config.yaml
model: "image VQ-VAE"
train_examples: 97500
downsampling_factor: 8
encoder_norm: "batchnorm"
encoder_avg_pool_shortcut: false
adamw_lr_other_params: 0.0026
batch_size: 128
warmup_steps: 740
adamw_weight_decay_other_params: 0
Rows from block 5 of the encoder of a small image VQ-VAE, named by matrix and row number. Rows with one number belong to one channel. Each number is 128 + 24 x the weight over its row's rms, rounded and kept within 0 to 255. All counts start at 0. Numbers have three digits each. After the name is the row's rms in percent of the matrix's.
After each channel's rows are labels from the 100 images, of 14976, where the channel reaches its highest value: "top examples" is what is common among them. Only what is clearly more common there than usual is listed. The data: flat shapes of many kinds, plain or patterned, on busy backdrops. In brackets: how many of the 100.
# convs0: first 3x3 conv (encoder.blocks.5.convs.0.weight, 64x64x3x3, each kernel summed), inputs 0-63
# convs1: second 3x3 conv (encoder.blocks.5.convs.1.weight, 64x64x3x3, transposed, each kernel summed), outputs 0-63

convs0.3 088:142133153142139107145115104139085117112111144092154106125130142137119093115134141103090142084167091122156120162176141082115083116128107142161097153110113146109133105144155079134115133118127172
convs1.3 104:099114169146091137145099111118125127127106140155158077156102132127106122156165142095067088118092146126132156140162126150146133123093135140164095165119119116117137109164105141114108133166140143
top examples: yellow shape (76); its colour: yellow (48); ring (39); largest shape: ring (27)

convs0.21 105:140160137150134128120131110123111116119087156141151136131132148108131099113190163141130161080114138121138134157144142116102120159114112078188074129134104141102094076155112125116136126101142119
convs1.21 101:152215138096112130110137108129136148126121146166130113110142136153152114130172163136088126162117130154097133146150154151139138161153168154129106159137130126109117159135138110118095108144147078
top examples: yellow shape (63); ring (46); frame (37); its colour: yellow (33)

convs0.45 105:146137152139144175144112083133124142148120125131108119084157048127110138107158131127148165107103110161146135169111124166120148160137099124128157071132145133136117124125129114092099134095136130
convs1.45 093:110114150128114154135116099121154084132117137130121124160168038121136094115155121094136129136151140132126112186096113141132150127135149104105152088094080137126111143120101136113143104123153139
top examples: yellow shape (57); blue shape (48)

convs0.29 087:131162108147124176134143143130163132163141127116122087086136127138135145119149126123127141174108111122134164138098156135123089107124124106123087093127133144094106089139125121046108104098159140
convs1.29 083:167171135136103115114137108099120130126115120105123120098151170141156185126167133131105095152114131148122166122134117111114130089147064168155093123144128114133129133134173147080121137142104152
top examples: white shape (50); its colour: white (28)

convs0.24 078:118123141139132108152130134096162108133134140127143072106128131147137135111138107156171118128136132094171129148157145144159123150097135081122080118063099144124131116159175133104090143119169135
convs1.24 076:114187122096085112121137097103140144128079121078139132130158143133178133092117112132101119167110139147105145157124126176111143158133178131147083088115152118122127148121108125125134133147140144
top examples: white shape (61); its colour: white (33)

convs0.53 079:118135110115138138121144128112131136120108099124090127150122096164110183150117075156145150090123086148171147115136153124133139127085110074155091112103150131100089167148150100132125125124143111
convs1.53 069:113169126109147149113145175137139100134180133145108141129108128133131127101095087114163124168125120153144129097136139101137167169139112120142105131124181144090132079111147094115145134114080145
top examples: white shape (68); its colour: white (34)

convs0.22 087:104101107169116133173089120145125127118096123144143128127133126136145143128130050154093147104089150144134172165156139160142144126115130125137107113081106118165082128134098123122106127137113162
convs1.22 089:148123125173100114128123126139132113142157137069143139179141125184128143131134113135129108134105125077134163152107102110146126116107127141091183133152103157108150128121137139124103064096111127
top examples: yellow shape (67); its colour: yellow (32)

convs0.12 093:132103117133133117139136110104125107141110167141182140117093128132150176130146130163126130116091140113165157146119132142134099095150108116105057086092126131139099123147133097075113117139166122
convs1.12 102:129108155126105148125148105104119152091115138084196127137102113092113117170150138089134104138114146102125147136122117103120122136117126144116064102122167134135153130110148156125120110057118130
top examples: white shape (90); its colour: white (36)

convs0.31 072:133154118154141156151148128173127110126168135119139113138153164127129164121116164125084094137104161135128102111101146159102136110112100125147116125126132173091146120100124141096156146124204160
convs1.31 091:133112111160166123097228135094121131148112125136105114100138136131124143146108149123142088096170120101145123126115104156123126173140105075101087125123129129143116123139134143097127138147141123
top examples: white shape (65); its colour: white (44)

convs0.49 138:122140120131158146116106124119089143112112116123150094118133142098125155110101131106130147139095087112135117088102146121136139131119148081166137076138146133168072108134125093198092128132119104
convs1.49 149:111184185142094137114132068112151087128123130118147120134123114125140113135072157093157128138132117135146134129095117105136118113144137126077135179141094123135116134111123134173167137126095120
top examples: yellow shape (79)

convs0.18 089:146091123157117131165102122123137137139147110127167101144131109102139127119128144100095124112131104161138129114119149086138130077181128156149087146121189095182134146089102103130118124142106135
convs1.18 111:112134084114125102165131129119113105116130126083166160160099115092174126130113161117138139113129155142101141115147201069127138113109137138114117090131137140151142108121152117139126090090123102
top examples: white shape (75)

convs0.50 093:123121105127102143166125119132096105113106058138123086128154181129109111126113128135135144108151121128109114084117120140122116158155139151156166067105104098119098117149115129066140129119129116
convs1.50 110:135085159146106152130128125141089106131151139147147144099133160159112103116093131115190116158143156133148113082149121154117123112168068131160132151175158131117140107156129158154132109127130124
top examples: yellow shape (61); orange shape (45); its colour: yellow (28)

convs0.33 088:130129123076136134147142118123135092136132117118144127130131154118134106103100133115152127087105095158144117041134128150135127127152144112169129061100086115125103127156105095162153141140127119
convs1.33 095:120129136152152148117138146133093129132138133119127147088141214159129114125094158100164139189152141118096147095180123150146142120139110136110127129167136140084133110129117138152113099122137103
top examples: yellow shape (78); ring (44); its colour: yellow (39)

convs0.38 093:132115162115135114148146123109108127115095170127106117130105122136111044120135187158163166184156114118120102117080106141097109106133129123141123086108125114138110103126112116149118140134122142
convs1.38 063:122115193137121122165144128134097115130106153135140128144105129139090120140105106089099132079138117085135109115111105148091153142078105147124119141127075123098158157143098174134102124108122120
top examples: white shape (73); its colour: white (37)

convs0.58 116:152124137100163152099126129133078125101113126131102125115149110144124118101180170132128119142110084131113090108191131125128147159107105087140170143146163174133168105151126152122139109122131128
convs1.58 126:132118146131159130112141136135111147126088109150111148097137113105111110145179160113108148122115138103117149116189106135162150153097096170123160127093089072131098128151127148113090156121106123
top examples: red shape (45)

convs0.36 121:134126166108113146119130075169083142116116123125127105124129089138081053120176103099137141106147138129114101089117134126099116137152159146139171118091120134108108137127131096117140099121117139
convs1.36 117:123106148119097133155131103133126129152098126165146129142120095108122124128172123091112121110087127163107120088123104183146158136064152131167078093100137121120136128140110143098147124116135167
top examples: white shape (86); its colour: white (42); frame (36)

convs0.46 118:137171122136137142148117088121144162146127108136074154074124076162111128120144149118134115131095120146115103161113135163129119157113115111139144110159150153153102129133132091064099152100125112
convs1.46 109:159167107105137144140125135125131104113124125128090144203122069104133145114139144121125154099140142130132138186121108151151134135156171112137117150055105121138135144140137133113123093162124122
top examples: yellow shape (46); its colour: yellow (25)

convs0.6 066:156118154150108125141155079138129157161100144120165144158122128143119091149072119146151168149112126132111094127140137119102111158158155087132086155088129124097080114133116097131128132096140134
convs1.6 091:125123136120140152124168139121116130131124121089163127131110106106099114167101143139122095139117120100170121143129161079125126114108094189130129146143140098112171110116125158076121076104090148
top examples: white shape (49)

convs0.0 092:135122133110132106155159166119127115129116104125180106103142139129131136132119158143133107137146136117178103151148144113152112126157139134137026160095179116119148115157097103117128135135107124
convs1.0 081:152122131114116119173103134157116112110146121114172130159130118096091174153130149081124144143138119120090148105133175078141127088102106165116127096144139112109101148118160127137099090101107118
top examples: white shape (77); its colour: white (33)

convs0.20 110:128116165158120128150122109139101124124137146099149093128138129154110070112158120129167127102114132112152108130123122157118034106108139132142077150089118135166085114138153122140134120136127126
convs1.20 087:143094143104160117160110140140087118131143144128124134135156140117120152163126123137080136117113081091141150116136107084121117101090131115082099108146117129121083119142115145136120086059146157
top examples: white shape (62); yellow shape (49); its colour: white (33)

convs0.52 085:162128124111126131120159154128081115127142134160093122135149123131118146109182113126124137055108137097155120113120127145179117151123115148101163133121120097177128158157156172131097119104109112
convs1.52 076:123137111121137131142100148182098138131118122122120173123131108161091133118173108153108180154096112107069133122110140151156126120106144169148183127125120117157120089109134124131104170123121107
top examples: white shape (56); its colour: white (25)

convs0.51 093:142127130123134108094145118085139129140132123094114116135086127127096121126120167110147086162118139101135137110089132141109091098145131070140129140105129147119097134113163138193124149150194112
convs1.51 068:129105159131082127111141174116107142144107125136119144177094132086093138111131116130089157146088127131128156128130125130167111167124161186125131120126155108130142143137053103134142125137108135
top examples: yellow shape (88); its colour: yellow (44); ring (32)

convs0.23 090:112137132095117091137134120087151108122152078124129097115121118119142168124138100155120120118138130098188133118144127138144152088119121104141132130095125107101119158135192133201127126151153155
convs1.23 067:145151127144109136113140108133126147113107131131073127166130084110099124078163115136136145126120086097123146133124112128118157098187117136096145150136064151098164114129106148152123115159157151
top examples: white shape (54); yellow shape (46); frame (33); its colour: white (27)